Weights of a small sound classifier: 4.63M parameters, 8800 steps.
Rows from block 4 of a small sound classifier, named by matrix and row number. Rows with one number belong to one neuron. Each number is 128 + 24 x the weight over its row's rms, rounded and kept within 0 to 255. All counts start at 0.
After each neuron's rows are labels from the 100 clips, of 14976, where the neuron reaches its highest value: "lies over" is the class under the peak; "responds to" is what is common among them. Only what is clearly more common there than usual is listed. The data: single English nouns, adjectives and verbs, spoken by a formant synthesiser in many voices. In brackets: how many of the 100, against the usual share in percent.
# fc1: first MLP up (model.blocks.4.ff1.fc1.weight, 512x128), inputs 0-127
# fc2: first MLP down (model.blocks.4.ff1.fc2.weight, 128x512, transposed), outputs 0-127

fc1.305 [150 118 140  87 102 105 102 196 150 139 142  81 138 107 115 166  99 132 144 128 117 139 137 148 140 133  85 168 124 131  92 108 123 172 135 102 108 156 112 106 158 107 162 146 143 123 164 142 125  98 100 133 113 120 124 108 101 134 141 136 100  92 110 168 164 124 157 114 136  56 137 180 127 116 151 118  94  86 132 150 125 155 163 128 136 185 184 154 130 119 113 118 119 131 101 148 118 160 134 149 122 149 136 113 140 142 114 124 124  98 120 132 108 126 110 133 156  96 119 142 146 133 132 124  80 116 156 114]
fc2.305 [171 187 174 107 130 138 117  85 114 113 102  87  87  90 119 101 116 132 123 109 155 137 145 177 120 109 127  94 125 139 142 153  87 151 130 101 128 117  54  92 125  92 171  78 156 123 159 140 129 135 114 163 143 138 145 177 136  92 132 113 151 122 141 147 109 123 116 160 141 113 134 137 117 148 158 125 111 117 165 137 139 145 130  99 136 133 131 188 128 150 126 181 112 142 158 131 135 129 119 137 106 121 116 134 115 136 101 144 110 139 131 161 135 120 128 167 131 135 109 104 134  93 150 128  82 134 116 102]
lies over: /aʊ/ (83 vs 1.1)
responds to: /aʊ/ (85 vs 4.6); /d/ (84 vs 22.8); /n/ (82 vs 20); word: round (57 vs 1)

fc1.126 [157 135 150  94 121 118 139 143 150 108 110 106 105 109 120 200 128  76 157 134 128 131 132 138 170 112 134 164 118 143 147 133 128 124 132 111 134 103 117  93 162 114 157 137  69 118 141 108 112  76 107 156 126 138  96  79 166  80 161 135 132  81 141 159 160 141 132 123 138 117  92 169 115 158 159 143  97  94 106 120  90 111 116 166 114 189 105 154 103  95 143 125 130 157 133 152 118 127 142 117 133 124 112 145 127 101  94 137 143 120 112 163 143 128 108 143 104 134 134 122 128 137 120 163  93 149 136 125]
fc2.126 [117 168 133 106 143 154 102 107 163 118 130 129 161 157 140  96 145 183  86 121 141 108 126 115 125  96 141 145 172 115 151 121 141 132 135  76 130 145 145 129 128  68 140 113 130 121 140 168 100 139 120 152 114 146 151 119 119 119 136 127  96  75 142 140 131 145 133 167 129 139 153 163 100 138 102 132 161 141 173 146 134 101 127 148 109  90 147 101 154 152 141 136  99 144 166 130 111 122  88 142  61 156  74 101 147 161 167 154 113 107 134 135 135  77 121 118 127 124 108 148 129 114 114 134 156 115 122 162]
lies over: /aʊ/ (58 vs 1.1); /æ/ (30 vs 1.7)
responds to: /aʊ/ (59 vs 4.6); /n/ (54 vs 20); /f/ (46 vs 8.6); word: found (45 vs 0.8)

fc1.413 [ 83 106  95 151  88 104 105 137 114 133 143 129 146 142 142 115 119 156 114 106 148 121 134 114 144 152 100 164 164 108  96 152  78 122 142 134 136 119 105  89 105 132 133 140 134 118 111 147 106 147 145 102 105 155 133 152 147 148 130 148 142 123 101 155 126 122  97 122 148 110 114  97 145 173 127 158 119 158 135 113 132 101 177  69 174 140 188 150 168 117 100 121 111  94 147 162 107 164 155 107 185 132 111 131 138 162 143 168 146 146  93 146 142 110 148 117 152 126 138 120 133 137  96 107 114 113  89  95]
fc2.413 [136 169  85 105 108 158 175 130 125 115 106 145 110 106 102 120 147 128 127 147 115 137 117 127 145 124 116 133 160 139 129 131 144 115 137 122 102 169  77 131 133 126 145 117 139 103 145 122  92 167 113  87 119 173 130 159 149 115 133 142 145 108 160  80 100  79 118  82 163 148 121 129 133  77 125  93 139 173 133 135 154  98 178 115 140 142 124 135 115 158 135  84 169 112 150 116 124 130 135 112 127 124 109  91 157 173 168 107 139 103 158 128 107 130 126 157 156 121 128  98  93 159 165 143 119 146  84 131]
lies over: silence (99 vs 56.7)
responds to: /ɔ/ (61 vs 9.5); /b/ (59 vs 14.3); word: ball (59 vs 0.9); word: sang (30 vs 1)

fc1.85 [161 139 120 112 147  90 127 125 157 149 126 102  89  97 132 145  72 161 148 135 123  95  86 135 139 161 128  81 101 151 142 147 144 152 139 130 141 146 122 125 141 190 141 134 116 161 103  91 139  75 111 149 111 139  96 133 158 136 172 111 119 151 115 125 150  90 129 130 106 134 129 133 127 129 193 129 114 118 117 137  87 102 116 163 131 134 170 134 107 129  84 120 169 127 119 112 134 157  97 141 117 129 115 143 128 129 105 117 154 129 134 103 131 176 109 159  91  82  79 147 140 118 155 123 154 153 107 111]
fc2.85 [ 91 142 116 150 123 152 127 165 100 136 150 153 128 125 151 116 151 126 105 147 115 120 102 131 101 131  89 155 120 152 124  99 103 161 123 111 119 123  93  78 138  90 149 110 144 123 137 163 114 158 129  96  95 110 133 193  91 168 126 134 114 135 116 139 159 156 136 145 120 103  91  76 112 163 119 121 133 155 129  97 127 127 157 134 104 123 111 130 137 166 137 164 109  91 167 109 143  77 154 145 107  77 152 106 166 162 144 138  96 152 142 137  89 100 128 109 124 114 140 158 154 122 111 162 100 138 151 108]
lies over: /v/ (39 vs 0.3)
responds to: /v/ (52 vs 5.1); /h/ (40 vs 6.1); /ɛ/ (40 vs 6.6); /i/ (40 vs 8.6)

fc1.428 [142 151 141  92 114  87  88 156 133 128 137 117 132  87 159 182 145 178 111 155 148 105 113 120 168 100 132 144 148  68 101 119 147 132 180 134 108 134 105 100 117 135 132 129 117 157 136 132  93 124 120 146 119 109 131  76 121 140 144 128 128 111 135 130 124 101 144 128 146 119 138 137  91 108 159 124 122 110 113 106 131 128 166 111 146 115 145 142 147 119  87 150 163 111 102 122 150 139 137 159 101 185 114 164 162 166 170 127 116 125 119 161  96 186 167 125 141  74 117 143 137 112 146 108 106 116 108 118]
fc2.428 [ 92 121 130 125 108 165 128  86  93 123 182 127 144 147 108 128 183 112 117 106 107 144 147 122 120  97 130 138 135 163 178 136 154 114 151 127 151 131 106 130 142  93 182 110 102 106 160 105 101 111 155 123 156 151 115 111 103 118 110 121 100 110 133 129 121 126 164 122 100 155  74  96  85 131  97 136 114 124 109 130 145 101 122 137  82 156  85 105 140 115 166 138 126 114 136 130 125 102 145 138 106 103 161  81 140 122 135 127 108 165 160 126 134 107 151 122 175 137 152 108 163 168 148 136 133 103 167  98]
lies over: /v/ (51 vs 0.3); /ə/ (31 vs 0.5)
responds to: /d/ (86 vs 22.8); /v/ (51 vs 5.1); word: moved (51 vs 1); word: garden (33 vs 0.8)

fc1.366 [123  90 148  75 115  85 126 150 115 113 141 130 153 129 132 139 149 172 131 132 116 100 105 132 132 139 103 120 126 108  99 166 151 184 152 126  87  97 112 112 113  97 124 146 111 137 114 177 134  96 143 145 106 141 113 125 136 140 173 138  64 111  94 149 144 157 126 138 165 120 106 128 110 146 152 123 119  95 102 129 106 130 147 114 130 115 135 136 155 165  61 115 158  82 144 113 130 115 147 145 112 173 125 141 173 142 141 157 139 149 151 141 113 165 143 109 163 111 128 141 155 104 137 172 136 106  85 118]
fc2.366 [148 126 156 105 114 110 126 148 106 106 155 140 101 158 121 150 137  89 145 121 119 117 147  97  84  81 133 152 128 119 123 134 111 119 135 136 110 148 132 123 142 102 165 111 139 126 161 101 153 123 139 153 148  74 145 124 109 155 140 196 134 135 112 128 146 146 152 126 103  92 118 126  99 183 171 153 132 129 155 133 120 169 115 139 101 160  81 145 137 111 139  80  86 119 148 131 126 107 116 138 127  80 152 108 119  90 126 153 129 121 155 181 113 170 156 144 101 120 124 113 156 121  94 144 124  89 157  84]
lies over: /i/ (53 vs 1.4)
responds to: /h/ (84 vs 6.1); /v/ (71 vs 5.1); /ɛ/ (71 vs 6.6); /i/ (71 vs 8.6)

fc1.417 [169 110 190 100 101 120 140 154 149 137 153 134 129 130 102 125 114 127 150 117  94 116 134 155 146 161 112 153 127 118 113  97 120 128 166 141 128 108  68 136 146 149 128  99 118 147 134 151  91  95 137 143  95 110 108 120 146 158 181 123 112 129  81 122 148  76 147 135 134  56 146 144  91 133 160 120  86 100 158 194 144 143 129 123 146 172 132 150 103 139 124 108 138 125 118 145 148 126 101 117 134 117 134 106 138 175 121 126 149 125 100 115  94 137 108 121 151 134  83 148 137 126 113 128  95 147 144 101]
fc2.417 [146 137 161 138 133 101 144 121 155 118 158 131 135 147 105  97 154 112 107 127  93 123 131 139 121 175 102 153 132 157 130  83 115 140 113 184 126 119  78 105 131 148 144  70 133 156 129 119  98  81 138 161 104 139 146 166  98 174 170 130 109 122 108 117 113 118 168 160  91 129 158  82 120 158 120 148 156 138 130 157 146 137 126 116 123 138 112 129 106 133 129 130 103  91 129 143 178 118 141 132 135 128 142 106 124 131 108 154 130 118 128  90  92 117 106 137 171 123 121 134 106 135  74 105  62 153 154 131]
lies over: /oʊ/ (90 vs 2.2)
responds to: /l/ (100 vs 24.5); /j/ (90 vs 1.7); /ɛ/ (90 vs 6.6); /oʊ/ (90 vs 10.7)

fc1.496 [128 131 160 116  85  94 122 156 123 121 135 126 105  95 144 192 107 147 125 157 114 114 130 114 142 104  96 153 151 114 118 124 122 145 137  95 120 135 108 145 144 110 165 147 119 123 124 126 144 123 126 121 146 139 132 109 135  92 139 139 124 113 102 123 142  94 135  94 140  93  84 108 123 159 183 120  80 131 126 134 119 135 170 129 117 113 120 192 157 144 105 123 159  61  97 124 114 177 141 115 124 160 120 180 154 155 156 132 156 140 161 147 139 170 153 150 154  69  96 121 127 114 134 145 115  98 112 128]
fc2.496 [145 146 119  99 130 114 130 120 109 122 173 121 101 178 141 153 141 112  72 148 114 152 140  88 113 112 155 127 159  94 126 116 108 144 189 126 119 129  73 171 139 127 101  98 141 127 158 179 112 136  83  92 124 134 138 135 148 151 128 140 117 120 103 109 112 111 117 162 155 138 139 121 132 135 108 133  78 155 184 156 109 144  67 148 151 143 142 140 116 100  99 116 104  99 166 156 141 118  79 133 141 127 126 113 145 150 159 107 147 119 108 140  96 121 101 116 102 126 125 100 124 164 119 154 110 127 149 135]
lies over: /ə/ (68 vs 0.5)
responds to: /n/ (93 vs 20); /ə/ (92 vs 7.4); /g/ (87 vs 5.9); /ɑ/ (87 vs 10.7)

fc1.448 [128 117 112 111 105  74 124 160 100 119 186  92 178 111 140 152  92 123 140 104 128 113  99 161 133 130  90 110 113  82 115 136 161 131 134 129 112 164 129 132 147 111 114 143 130 163 175 156 176 120 153 119 130 132 121 163 143 148  96 136 131 141 144 187 167 168  97 135 140  86 147 167 180 190 115 135 123  99 124 111 117 142 122 121 137 150 124 124 151 120 112 155 125 131 140 108 124 128 153 171 117 131 121 130 128 137 118 115 116 124 131 158 110 149 142 101 142 103  96 139 142 133 143 183  87  99 123 146]
fc2.448 [127 172 117 141  93 126 134 173 135 111 163 144 105 116 162 146 161 117 143 161 106 129 101 120  90 162 107 118 116  84 103 108 120 155 150 136 157 132  85 110 113 123 140  91 155 124 140 110 143 169 115 121 114 114 116 153 104 153 112 140 114 182 105 121 152 104 145 157 148  95 138  84 135 154 174 146 100 136 169 115 135 146 151  89 106 170 117 153 106 110 175 123 128  96 118 125 113 111 130 134 149 107 138 101 147 168 141 159 111 126 125 168  86 174 106 112 130 105 105 170 136 106 110 149 123 132 128  97]
lies over: /oʊ/ (38 vs 2.2)
responds to: /s/ (100 vs 20.1); /l/ (64 vs 24.5); /oʊ/ (52 vs 10.7); /d/ (52 vs 22.8)

fc1.100 [136  77 166 136 115  90 118 117  55 107 148 118 150 151 118 131 130 154 138 164 128 121 135 155 156 134 143 145 123  72 150 125  95 118 183  85 141 135  82 112 158 130 131 121 134 143 152 149 136 157 102 111 138 141  71 101 161 124 100 112 125  88 148 136 147 135 107  59  96 111 137 142 114 102 129 146 102 126 150 147 127 128 123 146 131 161 175 149 142 119 107 106 131 149 114 175 114 116 107 120 163 108 155 113 148 124 113 139 108 138 120 133 149 155 123 137 119 146  82 181 160 120 139 118 141 123 126 114]
fc2.100 [153 101  94 179  85 154  88 124 100 174 150 132  86 111 134 160 138 116 122 117 126 125  56 115 145 139 100 126 127 158 129 114 113 124 121 120 149 165 101 108 153 133 155 163 124 162 164 120 115  93  85 137  88 107 143 108  98 174 106 134 162  73 119 112 158 117 125 142 119  97 115 128 120  96 146 150 138 124 151 119  97 131 145 128 123 178 133 131  61 126 145 119 101  95 101 134 127 156 153 141 142 130 165 132 124 119 121 123 132  95 131 157 116 130  86 133 123 101 158 126 150 147 141 157 137 131 129 104]
lies over: /oʊ/ (94 vs 2.2)
responds to: /ɹ/ (100 vs 23.4); /oʊ/ (94 vs 10.7); word: robot (61 vs 1); word: road (33 vs 0.9)

fc1.462 [159 122 143  77 148  74 163 137 111 159 140 130  75 104 109 136 131 118 186 157 108 113 176 147 125 125 116 113 148 133  86 133 124 162 132 118 127 129  97 138 151 127 154 159 146 126 136 127 147 128 114 118 166 127 112 105 152 107 130 141 129 126 144  96 145 110 118  77 133  95  96 134 172 137 159 129  67 126 152 151 147 144 153 137 122 144 103 189 175 143 120 158 150 138 134 144 143 125 126 128 156 122 121 127 135 133 113 105 154 105 118 148 125 115 135 180 130 107  83 135 132 118 112 167  78 103 108  88]
fc2.462 [ 82 113 157 128 161 122 128 123 168 138 126 165 142 143 136 145 150 111 106 130 169 135 158 135 142 115 118 119 158 135 102 147 155 120  91 114 102  64 127 128 141  82 143 133  98 129  97 110 119  82 147 149 169 120 175  97 121 105 137  96 149 114  94 115 131 185 121 132 133 143 119  85 130 110 115 136 125 156 127 116 110 111 129 110 125 109 125 122 192 131 146 131 111 164 117 174 111 137 153 180 159 137 132 164 111 147 123  93 118 139 121 128 139  91 109 161 175 118 169 104 139  96 124 153 130 103 101 118]
lies over: /oʊ/ (39 vs 2.2)
responds to: voice: child-like voice (72 vs 25.4); /s/ (62 vs 20.1); /n/ (55 vs 20); /oʊ/ (54 vs 10.7)

fc1.170 [ 89 107  97 159  85 113 121 127  53 141 186 134 138 148 117 122 128 156 100 113  99 114  99 118 182 163 120 164 166 137 106 139 104 112 136 145 113  92 114 118 116 137 141 117 146 116 132 122 124 128 152  78 115 153 114 146 162 147 182 154  96 100  96 132 109 100 108 129 170 131 108  78 120 154 122 127 122 138 140 130 139  81 158  86 143 152 152 143 137 134 124 131 141  82 143 140 107 130 162 103 137 145 122 116 164 161 129 161 129 165 131 140 128 133 123 140 156 134 120 100 120 175 104 146 124 127 105 114]
fc2.170 [103 151  93 117 117 128 138 141 105 148 177 120 123 141  83 113 153 161 145 113 137 123 150 156 145 115 111 159 135 143 101 137 102 131 110 152  79 126  85 118 122 145 165 109 160 145 136 145  88 115 166 121  86 154 127 162 126 173 137 155 116 127 170 107 125 101 123 127 165 126 135 117 100  92 125 157 150  99 121 108 145  85 176 102 165 137 144 120 143 133  87  91 126 111 136 116 149 130 126 116 125 144 118  99 152 163 142 169 117  80 152  92 128 104  89 150 152 132 152  91 123 163 127 128  93 148 114  95]
lies over: silence (97 vs 56.7)
responds to: /l/ (97 vs 24.5); /b/ (81 vs 14.3); /ɔ/ (80 vs 9.5); word: ball (80 vs 0.9)

fc1.209 [ 91  99 117 162 110 110 130 110  70 112 157 113 133 154 125 125 156 162  97 129 123  91 122 121 149 143 144 174 157 124 129 160 101 123 130 154 108  95 122 124 117 165 123  98 162 109 132 145 123 106 138  50 119 176 109 161 156 144 136 122 100 112  64 137  97  96 109 120 152 158 130 106 133 171 107 151 100 153 132 121 132 133 125 108 186 138 149 148 113 153 117 127 137  53 139 166 110 138 140 112 122 132 129 116 149 159 109 141 140 134 144  99 157 145 112 158 138 112 126 128 136 160 119 128 136 115 148 134]
fc2.209 [135 145  92 117  88 144 112 141 125 122 178 130 135 182 127 115 166 171 117 103 133 123 152 118 128  99 125 167 142 115 107 132  98 167 128 147 105 146  65 128 123 137 123 118 136 121 113 180  80 132 134 147 113 159 124 161  82 172 129 105 109 134 185 120 125 107 150 147 138  96 128 123  94 103 121 170 124 121 133 110 136 119 161 104 166 124 128 138 153 130 117 123 124 110 131 119 129 124 116 126 128 158 114  88 152 129 153 158 107  94 135 110 118 103 106 166 164 167 115  88 121 176 138  89  99 151 163 117]
lies over: silence (86 vs 56.7)
responds to: /l/ (84 vs 24.5); word: ball (46 vs 0.9); /g/ (44 vs 5.9); word: girl (38 vs 0.9)

fc1.485 [147 128 164 140 119 105  85 148 125 130 146 127 103  94 168 193 111 142 124 133 113 130  96 128 115 135 126 121 174  78  99 103 113 168 155 120 152 162 121 155 145 136 169 135  91 109 152 120 181 113  93  89 126 144 148 118 131 116 128 149 118 129 137 113 143 136 126 117 153 123 120 106 165 176 127 124  80 155 161 133 120 121 170 137 137 140 150 177 158 106 116 128 137  99 128 123 107 162 130 106 124 142 118 141 168 134 113 132 108  95 122 149 106 178 136 113 138  71  84 112 117  93 127 138  93 122 109 140]
fc2.485 [133 163 136  91  89 109 127 132  93 123 150  82 157 143 126 105 158 149 117 109 136 107 107 132 126 131 150 144 159 179 131 160 111 125 119 173 115 135  60 135 102 142 208 122 152 134 152 113  72 136 123 171  96 140 137 151 153 144 131 134 131  90 141 106 104  98 165 137 168 119 116  92  83 118 167 164 105 111 145  92 143 107 138 103 147 131 141 163 127 104 118 109 117 115 115 123 122 114  79 110 108 124 136 126 104 166 131 142 129 127 173 137 119 141 122 133 143 123 126 107 136 141 128 108 103 114 118  95]
lies over: /ə/ (61 vs 0.5); /d/ (37 vs 1.3)
responds to: /ə/ (99 vs 7.4); /n/ (99 vs 20); /g/ (98 vs 5.9); /ɑ/ (98 vs 10.7)

fc1.470 [ 97 112 140 153 121  95 123 123  78 137 157 120 131 164 143 111 121 163 101 112 124  97 117 105 125 181 101 126 163 124 117 148 105 157 111 126 154 112 125 117  99 177 118 100 160 138 116 152 124 100 135 100  91 166 140 161 118 148 103 149 118  95  80 124 119 130 124 149 178 152 157  78 115 153 111 145 108 130 157 132 124 115 134  95 166 127 197 160 112 142  88 115 107  81 130 138 108 138 115  93 103 121 143 140 132 147 139 137 169 151 148 111 136 137  87 150 149 122 117 159 139 119 124 120 129  83 151 136]
fc2.470 [154 148  94 124  70 103 101 129  99 131 127 104 143 122 131 134 146 186 107 101 150 112 109 137 140 109 107 106 137 112  94 118 125 182 158 133 128 128  71 123 102 167 112 127 166 130 138 163 117 161 141 107  97 127 114 157  92 150 127 106  78 126 191 120 140 114 114 145 179 127 133 121 141  89 100 131 104 136 159  99 128 147 148 100 142 135 123 160 147 183 101 120 139 111 109 104 131  99 158 100 143 144 130 124 134 142 165 132 132 104 163 107 103 109 154 134 164 148 119 112 123 136 171 133 121 138 125  88]
lies over: /i/ (64 vs 1.4); /n/ (36 vs 1.4)
responds to: /i/ (98 vs 8.6); /n/ (81 vs 20); /ʃ/ (79 vs 5.3); /aɪ/ (79 vs 6)

fc1.34 [ 74  99  98 144 109 111 110 131  60 125 189 149 139 152 121 122 142 157  97 125 122  97 141 105 165 144 107 169 178 124 109 152 107 132 129 140 148  74 116  95 113 116 140 118 156 111 110 136 102 133 148  61 102 164 103 147 157 152 163 135  97 113 100 135 112 112 111 123 170 118 109  94 126 158 103 135 120 157 162 125 129 123 159  82 166 138 165 158 160 133 114 139 126  85 139 151 127 134 157 125 129 139 122 131 159 151 125 143 125 146 120 144 146 139 123 148 141 142 130 130 132 166 108 127 117 114  97 113]
fc2.34 [132 140  82 116  92 134 162 143 123 134 167 106 118 130 100 133 151 158 155 110 152 133 116 160 149 136 124 152 158 140 120 127 100 120 118 153 102 166  81 129 132 150 157 100 178 150 145 135  85 143 129 112  85 148 123 154 142 159 134 151 133 104 158 103 119  64 119 107 142 120  97 136 116  74 131 143 144 119 143 105 148 116 173 117 156 168 124 123 127 119 115  90 127 111 150 132 133 137 103 119 134 137  88  75 152 151 166 162 151  81 140 113 100 119  95 147 135 101 130 111 105 149 137 129  90 150  97  95]
lies over: silence (98 vs 56.7)
responds to: /l/ (89 vs 24.5); /ɔ/ (60 vs 9.5); /b/ (59 vs 14.3); word: ball (59 vs 0.9)

fc1.386 [126  92 153 112 119  59 114 123 126 136 133 124 124 114 135 152 104 158 118 121 142  87 117 116 181 127  98 113 129 107 142 150 147 174 143  93 149  98 125 123 114 139 132 136 159 146 122 148 172  97 146 116 120 167  93 124 151 133 127 126  98 120 111 134 156 100  93 129 186 124 108 159 137 138 167  94  85 140 127 139 105 146  97 153 136 131 175 137 121 145  52 129 150 104 155 130 121 114 126 150 119 153 153 126 143 121 130 117 160 152 142 118 148 173 117 162  91  96 121 117 150  99 148 171 147 101 102 130]
fc2.386 [123 129 112 152  93 145 119 112 106 124 141 110 115 139 153 160 144 114 110 115 168 108 116 133 155 103 104 141 167 122 120 133 115 119 139 168 153 139 127 130 152 112 164 110 159 138 104 127 168 139 149 132  80 127 141 162 120 176 116  98 142 100 100 112 126 134  81 135 138 133  70  91 108 131 101 153 120 131 162 115 109 146 135 147  81 156  64 153 163  79 126 133  70  99 131 153 141 103 123 164 100 136 121 108 150 137 126 142 176 131 138 147 119 119  92 173 111 112 149 106 164 103 101 147 135 116 138 107]
lies over: /v/ (43 vs 0.3); /n/ (33 vs 1.4)
responds to: /i/ (97 vs 8.6); /v/ (54 vs 5.1); word: heavy (54 vs 0.7); word: shiny (33 vs 0.8)

fc1.483 [120 111 130 130 135  75  83 163 106 161 124 103  88 125 149 162 119 130 138 141 101 101 112 108 127 148 109 131 153  86 112 132 139 170 159 130  95 147 115 136 154 138 151 144 132 119 148 133 175  90 139  68 131 180 135 133 152 157 109 120 126 121 125 120 129 123 107  84 168  99 122 106 139 171 121 111  83 143 142 177 125 134 174 133 139 148 154 172 176 140  91 141 126 107 118 160 116 161 138 134 143 156 109 150 153 116 109  97 127 121 116 128 113 158  98 141 132  78 103 101 127 127 128 154 107 110 108 109]
fc2.483 [ 99 155 105 119 128 115 163 144 132 134 131 109 153 156 130 120 159 155 118 101 124 121 153 121 126 103 135 151 141 147 120 120 100 125  88 164 114 140  51 127 129 105 165 126 134 117 147 124  68 118 126 124 109 169 127 107 159 145 156 152 153 116 136 110 113 112 140 139 138 157 103 125  98  99 121 191 130 129 112 100 129  98 158 109 136  91 155 121 177  64  87 121 128 115 128 122 120 124 137 112 122 140 129  99 128 148 172 180 128 154 150  99 121 131 109 148 158 130 112 145 134 192 101 131  81 120 105 138]
lies over: /ə/ (68 vs 0.5)
responds to: /ə/ (96 vs 7.4); /ɑ/ (93 vs 10.7); /n/ (91 vs 20); /g/ (90 vs 5.9)

fc1.84 [159 106 128 108 120  91 123 163 122 139 155 117  88 108 110 162 107 142 182 127 137 132 155 144 170  96  95 116 120  98 107 113 141 172 141 122  88 125 103 160 137 139 142  90  91 149 138 157 147 118 129 114 173 146 114 109 148 109 111 140 148 132 171 128 146 137 108 117 170  63 104 133 146 160 145  99  84  91  74 153 129 115 166 121 153 127 111 151 152 135 120 143 134 100 148 116 132 147 148 122 190 129 113 146 142 121 108 105 124 119  92 153 112 133 155 144  98 119 116  88 131 117 127 153 102 145 136  99]
fc2.84 [ 87 111  93 170 131  98 107 128 122 115 180 136 139 113 119 172 124 123 145 107 135 131 116 174 125 139  81 117 130 132  88 156 138 118  84 127 127 124 134 145 162 110 120 168 124 126 157 122 136  80 142 132 157 105 171 120 131 141 129 132 174  96 111 110 132 189  72 147 108 144 117 101 129 121  92 153 154 144 168 112 139  91  99 134 100 131 119 131 162 144 136 141 106 107 103 125 124 107 173 143 180 109 107 146 140 122 103 152 135  98 132 124 137 135 117 117 146  96 154  78 135 100  85 151 111 142 113 139]
lies over: /aʊ/ (42 vs 1.1); /f/ (33 vs 0.9)
responds to: /f/ (78 vs 8.6); /n/ (78 vs 20); /d/ (78 vs 22.8); /aʊ/ (75 vs 4.6)

fc1.484 [143  62 127 145 103 109 172 132  89 137 150 104 105 141  94 105 126 145 136 101 117  97 130 104 114 143 138 156 147 135 154 169 139 121  99 169 142 131 116 157 145 191 112 126  93 145 114 133 132  90 106 107 142 170  83 166 119 167 125 107 163 109 153 149 151 120 106 132 109 121 120 162 141 150 128 144  98 144 108 153 124 116 120 154 178 136 134 136 120  94 108 118 114 114  90 137 135 148 112  78 153 118 136 115 120 108 109  96 128 123 135  92 174 152 119 109 131 152 135 104 128 160 150  97 158  80 157 149]
fc2.484 [139 135 113 145  98 157  94 121 112  99 111 138 128 152 179 124 162 127 144 123 138 140  85 155 121  98 117 126 141  77 119 121  86 162 184 110 142 209  93 112 132 110 127 132 135 123 123 127 111 139 101 150 102 129 149 155  85 190 113 100 114 129 147 120 128 121 120 129 141  84 135 135 174 137 104 111 121 130 148  83 144 156 108  90 133 120 108 175 181 138 129  94 124 106 129  98 122 115 117 108 125 120 129 125 138 135 153 153 110 148 118 161 112 153 161  90 137 121  80 125 131 130 124 132 133 172 146 113]
lies over: silence (92 vs 56.7)
responds to: /ɹ/ (92 vs 23.4); /ɔ/ (79 vs 9.5); /d/ (78 vs 22.8); word: door (78 vs 1)

fc1.467 [135 118 164 122 119 102  94 171 118 142 164 103 114 111 148 173 114 142 134 149 123 117 108 154 143 127 125 130 152  66  95 127 122 158 149 122 132 154  88 139 141 132 153 130 104 133 164 121 158 100 100  94 119 147 139 153 134 141 123 146  89 123 113 124 147 112 136 120 169 131 141 100 160 174 103 128  58 126 161 150 108 116 187 117 130 158 145 192 135 144  97 104 116  72 121 128 116 159 134 104 147 157 113 142 160 159 119 109 118 100 119 115 125 155 121 129 154  69 100 115 120 106 115 133 125 118 117 116]
fc2.467 [111 168  75 105 131 102 117 167 112 153 111 109 147 172 146 120 180 140 121 119 136 126 110 113 126 127 156 139 122 156  86 155  98 145 129 152 109 143  51  91 112 120 157 124 140  95 140 140  72 129 140 116 112 165 119 145 126 131 147 136 119 146 140  97 107 111 155 155 168 134 134  92 121 118 138 175 126 100 127 104 142  97 139  93 163 120 148 133 173 133 119  99 140  81 145 106 123  97  98 111 138 108 110 134 140 144 144 167 136 139 169 131 102 133 114 137 164 106 122 108 128 174 127 128  85 148 103 129]
lies over: /ə/ (74 vs 0.5); /d/ (26 vs 1.3)
responds to: /ə/ (100 vs 7.4); /g/ (99 vs 5.9); /ɑ/ (99 vs 10.7); /n/ (99 vs 20)

fc1.26 [132 111 178 125 113 115 130 110  84  91 133 151 137 144 175 121 110 147  88 121 148 146  95 132 121  99 131 131 196 114  94 149 104 146 135 104 112 131 122 146 115 158 143  94 119 111 135 123 146 115 113 140 111 139 154 146 124 165 121 108 153 120 128 109  98 123 105 114 178  98 129 116 124 166 138 145 112 119 145 147 148 114 112 124 152 108 102 185 141 137  99 121  80  92 111 169 130 130  98 107 141 134 118 210 120 131 119 148 163 144 132 155 166 156 143 116 156  88 103  80 112 106 122 133 110 122 154 152]
fc2.26 [120 181 147 113 106 122 133 116 161 145 143  91 137  98 128 161 109 129 148 139 125 121 117  87 150 121 134  75 116 159 172 103 168 158 137  95 149 148  85 135 113 179 172 120 129 113 157 180 110 142 133 136 146 145  97 103 113  87 101 111  93 132 131 135 166 117 174 160 149 153 148 169  98  86 114 103 120 133 141 118 115 127 128 148  82 102 160 147  99  94 132 138 158 126 115 133 127 141 137 138  91 141 125 118 108 143 136 102 109 147 124 125  99 113 126  87 137 150 103 163 143 152 162 116 134  95 145 142]
lies over: /ə/ (47 vs 0.5); /i/ (41 vs 1.4)
responds to: /n/ (74 vs 20); /ə/ (57 vs 7.4); /g/ (56 vs 5.9); /ɑ/ (56 vs 10.7)

fc1.436 [160 137 160 136 139  93  98 172 137 145 159  78  92 121 139 165 103 129 141 121 145 139 127 139 129 112  86 121 157 106 105 132 115 183 115  85 143 151 117 120 163 134 168 129 114 123 157 131 180 110 104 140 116 136 133 138 118 129 122 149 131 114 104 116 147 148 127 130 159 101 140 120 127 150 124 117 109 136 153 162 133 109 150 114 180 172 180 171 136 129 122 121 116 120 146 108 120 169 122 124 124 142  82 129 143 144 116  98  99  88 121 142 113 168 118 178 149  77 131 106 115 106 143 132  72  99 168 131]
fc2.436 [161 157 126 116 114 102  91 135 120 140 120 133 136 121 151 108 156 160 102 126 150 118 115 134 134 137  97 157 148 178 103 143 104 148 140 168  97 144  60  92 118 128 175  98 132 110 139 117 100 119 141 131  97 139 128 194 136 137  95 100 138 147 157  91 124 128 179 108 175 107 123  84 137 128 132 134 100 129 141 100 167 111 164 106 159 139 134 170 133 178 133 126 144  95 105 105 127 134 120 116 125 115 122 158 125 129 105 129 110 110 171 127 111 133 121 143 175 113 141  74 116 139 139 132 104 139 125  84]
lies over: /ə/ (93 vs 0.5)
responds to: /ə/ (100 vs 7.4); /g/ (88 vs 5.9); /ɑ/ (88 vs 10.7); /n/ (88 vs 20)

fc1.390 [146 154  98 119  84 130 118 129  94 140 120 109  75 112 136 137 144  90 120  99  47  98 120  99 124 140 103 127 141 133 134 136 115 123 134 135 160 146 131 135 196 145 139 189 121 124 103 107 133 158 137 114 128 142 146 120 116 107 111 100 133 126 140 100 125 118 109 132 121 117  95  95 146 164 166 160 120 153 143 115 135 127 126  54 114 119 119 139 138  87 122 176 148 121 141 119 113 128 161  72 117 143 157 120 147 116 136 165 149 152 124 131 159 125 145 126 125  76 113 141 173 133 125 138 162  91 121 130]
fc2.390 [106 120 119 158 178 155 125 101 156 133  76 114  82 121 127 121  71 148 117 107 109 113 129  87 126 111 151  89  97 153 169 127 159 108 148 140 156 128 152 116 130 122  93 134 130 110 121 138 155 101 107 122 151 130  86 136 103 112 140 100 113 165  92 145 120 127 122 109  73 168 128 142 172 151 133 123 140 134 120 137  80 143  91 127 116 109 122  95  97  95 185 113 113 144 126 133 136 130 111 125  78 134 140 129 119  93 100 127 147 169 122 115 161 127 105 132  94 167 128 147 153 126 146 145 169 125 128 157]
lies over: /ɔ/ (32 vs 1.9)
responds to: /s/ (69 vs 20.1); /ɔ/ (68 vs 9.5); word: saw (67 vs 0.8); /tʃ/ (29 vs 7.1)